From a checkpoint of a small contrastive image-text model: text encoder norm rmsnorm, 22605 training examples.
Rows from block 10 of the image encoder of a small contrastive image-text model, named by matrix and row number. Rows with one number belong to one channel. Each number is 128 + 32 x the weight over its row's rms, rounded and kept within 0 to 255. All counts start at 0.
After each channel's rows are labels from the 100 images, of 14976, where the channel reaches its highest value: "peak on" is the class under the peak; "colour at peak" is the nearest of a few named colours to the mean colour under the peak. Only what is clearly more common there than usual is listed. The data: larger renderings of crowded toy scenes. In brackets: how many of the 100, against the usual share in percent.
# convs1: grouped (4 groups) 3x3 conv (encoder.blocks.10.convs.1.weight, 192x48x3x3, each kernel summed), inputs within the group 0-47
# convs2: expand pointwise conv (encoder.blocks.10.convs.2.weight, 384x192x1x1, transposed), outputs 0-63

convs1.5 [140 112 201 229 133 172 146 148 138 163  74  94 101  89  94  56 113 121  99 161  69 121 123 106 140 116  96 132  97 133 119 131 126 133  94 114 118 100  85 120 112 119 137 114 106 164  98 109]
convs2.5 [ 89 137 116  99 100 148 160 160 139 134 150 193 112 141  88 196  92 150 143 146  85  86 122 137 135 135 115  83 124 100 150 111 118 127 108 106 163 115 113 107 150 205 153  80  74 152 127 141 117 103 156 151 112 136 105 162 144  92  93 109 179 156 144 141]
peak on: robot (25 vs 0.4)
colour at peak: black (48 vs 13)

convs1.60 [138 125 139  61  69 107 154 106  75  91 130 119 131 128 175 114 172 157 133 125 105  96 100 151 181 110 123 172 124 175 158 129 140 146 133 134 100 106  82 125 122  70 166 131 135  95 204 183]
convs2.60 [139 193 124 107 103 154 114 125 144  85 140 104 106 132  89 134 154 151 141  99  60 170 176 149  74 104  99  93 118 110 110 125 156 157  96 208 130 129 144 108 148  83 110 112 171  96 110 111  80  72 134 100 179 110 109 103 152 190 115 101 127 137 161 180]
peak on: trophy (31 vs 0.5)
colour at peak: black (30 vs 13)

convs1.111 [136 135 119 158  68  76  92 128 198 134  96 164 155 159 107 149 136 112 167  78 116  82 110 104 109 128 165  86  73 109 113 158  82  95 146 122 146  60 106 157 149 161 149 144  89 109  93 118]
convs2.111 [110 126 153 127  77  96 145 114 118 140 125 197  99 171  80 125 151  65 101 128 172  96  66 105 192  98 155 160 141 140  79  57 206 167 196  84 106 114 162 217 217  71  71  65 106 135 111 126 107 106 154 101  94 124 171 183 125 113  72  73  98  86 157  64]
peak on: flower (82 vs 0.3)
colour at peak: brown (86 vs 32)

convs1.110 [119 137 140  91 147 166 133 123 110 136 184 134 133 129  76  85 145 145  83 111 123 198  79  99 141 100 172 130 179 127 171 122 141 160  92 119  75 106 105 130 183 142 115 168 112 136 203  86]
convs2.110 [123  99 116 134  61 140 115  56 102 109 118 139 137  96 116 114 118 149 142 113 127 124 139 115 133 156 132  95 193  44 126 123 136 139 129  78 140 123 115 128 145 122  93  87 104 159 125 160 141 164 131 119 118  94 157  94 164  86  48 136 127  93 176 108]
peak on: rocket (41 vs 0.3); candle (39 vs 0.3)
colour at peak: brown (81 vs 32)

convs1.54 [ 95  99 113  78  95 127 112 103 138  80  84  69 109  77 123 163 158 130 141 156  88 121  78 139 166 102 118 136 142 144 106  91 145 147 137  72  87  63 104  74  76  81 142 117 159 131 140 139]
convs2.54 [128 147 147 107 149 126  94 173 131  84  95 155  79 108 138  92 121 126 127 126 135 141 165 115  77 111 131  96 105 119 103  91  81  93 120  84 159 133 145 108  93 117 163 106  95 113  95 165 211 148 102 173 109 113 139 142 130 133 109 172 131 139 171  76]
peak on: trophy (68 vs 0.5)
colour at peak: black (67 vs 13)

convs1.173 [ 93 101 138 157 148  70 141 124 193 161 148 133 109 132  87 126 112 122 120 110 113 125 118  88  87 185 141 193 172 144 189 201 179 131 161 120 106 108 101 121  91  88 119 166 153 120 144 107]
convs2.173 [148  74 137  95  31 130  50 187 124 123  92 152 112 163  99  56  91 143 137 133 123  76 151 155  92 154  76 127 142  93 127 132 129  95 143  93  87  92 123 132 151 129 133 130 119 133  86 119 104 118 116 107 160 157 113 133 180 192 163 152 120  73 121 146]
peak on: dog (38 vs 0.3)
colour at peak: green (34 vs 7.6)

convs1.141 [144 137  84 159 113 126 105  96 136 150 166  59 115 120 127  88 126  85 115 128 154 136  77 165 122  85 114 112 198 166  67 115 124 105 134 143 136 107 170 116 114  95  99 129 199 115 201 135]
convs2.141 [104  52  82 118  81 131 161  98 157  88  83 131 167  96 159 103 142 197 150  65  91 114 110 139 117 142 151 181 134 147 101 121  89 132 144 116 116 143 123 163  71 108 117 139 131 141 128 118 152 111 117 134 111 141 121 122 136  94 118 137 166 145  82 135]
peak on: rocket (49 vs 0.3); candle (38 vs 0.3)
colour at peak: brown (70 vs 32)

convs1.53 [118 118 126 100  99  79 179  86 103  97  87  74  94 168 138 136  56 152 136  95  84 132 121 143 147 170 165 161 114 103 131 163 117  92 141 154  52 137  89  99 175 136 135 126 174 110 123 108]
convs2.53 [154  37 136 147 119 188 147 103  97 149 102 149 106 144  96  91 104 127 131 142 125  97 107 173 119  83 124 116  97 118 172 116 129 116 122 130 122 114 145  89 149 138  72 131 143 166  76 145 134 137 156 130  95 124 128  99 136 102 148  99  97 117 173  92]
peak on: trophy (34 vs 0.5)
colour at peak: black (34 vs 13)

convs1.95 [100 140  82  47 124 118  91 125 139 110 100 121 130 131 215 141 137 107 173 146  98  67  97 111 137 149 160 129 128 150 102 159 127 187 140 112 119  90 120 100 108  53 122 140 179 146 155 155]
convs2.95 [157 134 157  84  51  87  67 154 111 132 131 124 156 114  84 148 178 162 123  97  90  72 158 129 104 116 152 100  74 150 102 146 130  82  98 195 108 151 172 146 117 120  95 171 123 191  88 128 119  77 121 130  99 146  50 166 126  89 137 162 162  94  91 142]
peak on: ice cream (51 vs 0.3)
colour at peak: black (40 vs 13)

convs1.89 [143 110 156 170 170 130 148 127 156 148 179 134 157  91 125 100 161 157  86 104 159 186 137 139  63 131 146 133 106 149 124 110  93 175 156 130 194 148 113 221 146 132 122 118 139 126 170  84]
convs2.89 [152  85 113  88 134 117 196 120  84 125 111 127 145 108 120 108 111 107  84 101 119 115  94  94  70 140  96 110 107 124 166  94 145  94 134 112 113 124 184 116 127 101 140 139  62 225 104 137  97 137 118  87 116  88  74 175  93 125 147 176 123 147 191 117]
peak on: flower (78 vs 0.3)
colour at peak: brown (73 vs 32)

convs1.6 [140 143 113 218 146 180 151 168 133 137 142  88  67 124 141 129  74 140 119 128 149 158 115 101 121 105 106  80  86  95 162 135 150 101 236 129 114 126 113 126 123 112 159 162 105 105 128 126]
convs2.6 [140 129 156  95 159 122 146 124 146 119 178  72 178 106 101 118 147 100  56 151  97 142 167 106 148 103 115 141  80  97 125 132 145 108 139 112 121 138 177 133 150 109 117 192 164 204 164  99 151 105 118 172  94 104 117 205 126  84 143 108 161  88 156 169]
peak on: ice cream (41 vs 0.3); pine (30 vs 0.5)
colour at peak: black (38 vs 13); green (25 vs 7.6)

convs1.122 [114 128 104 136 142  60 168 149 156 167  87 141 130  82 210 122 207 107 112 130 130 133  57 167 104 133 156 141 101  91 118  97 149 110 143 156 155 150 196 151 145 147 118 135 151  98 126 126]
convs2.122 [157 133  81 130 111 168 140  89  97 110  60 155 140 123 129 127 109 175 170  90 114 141 167  80  73 154 111  72 128 139 147 115 117 135 124 164 194  91 108 153 146 127  92 111 100 140 142 134 145 159  99 153 106 134 124 145 126 128 126 145 160 127  71 113]
peak on: rocket (33 vs 0.3)
colour at peak: brown (71 vs 32)

convs1.125 [150 144  86  88 140 103 137 114 115 107 191  63 109 135  80 135 109 139  80 200 154 151 125  81  95  57  99 163 158 152 168  91  80 119 102 149 143 100 145 134 114 101 111  83 127 141 133 128]
convs2.125 [130 134 115 116 178 160 124 154 111 135  96 135 172 130 142  87 178 183 133 127  75 116 176 112 209 139 125  93 131  98  87 204 150  93 133  78 135 140 160 106 114 103 117 136 162 185 118  97 145 108 108 110 165 134 151 120 118  89  56 113  88 138 103 136]
peak on: rocket (27 vs 0.3)
colour at peak: brown (73 vs 32)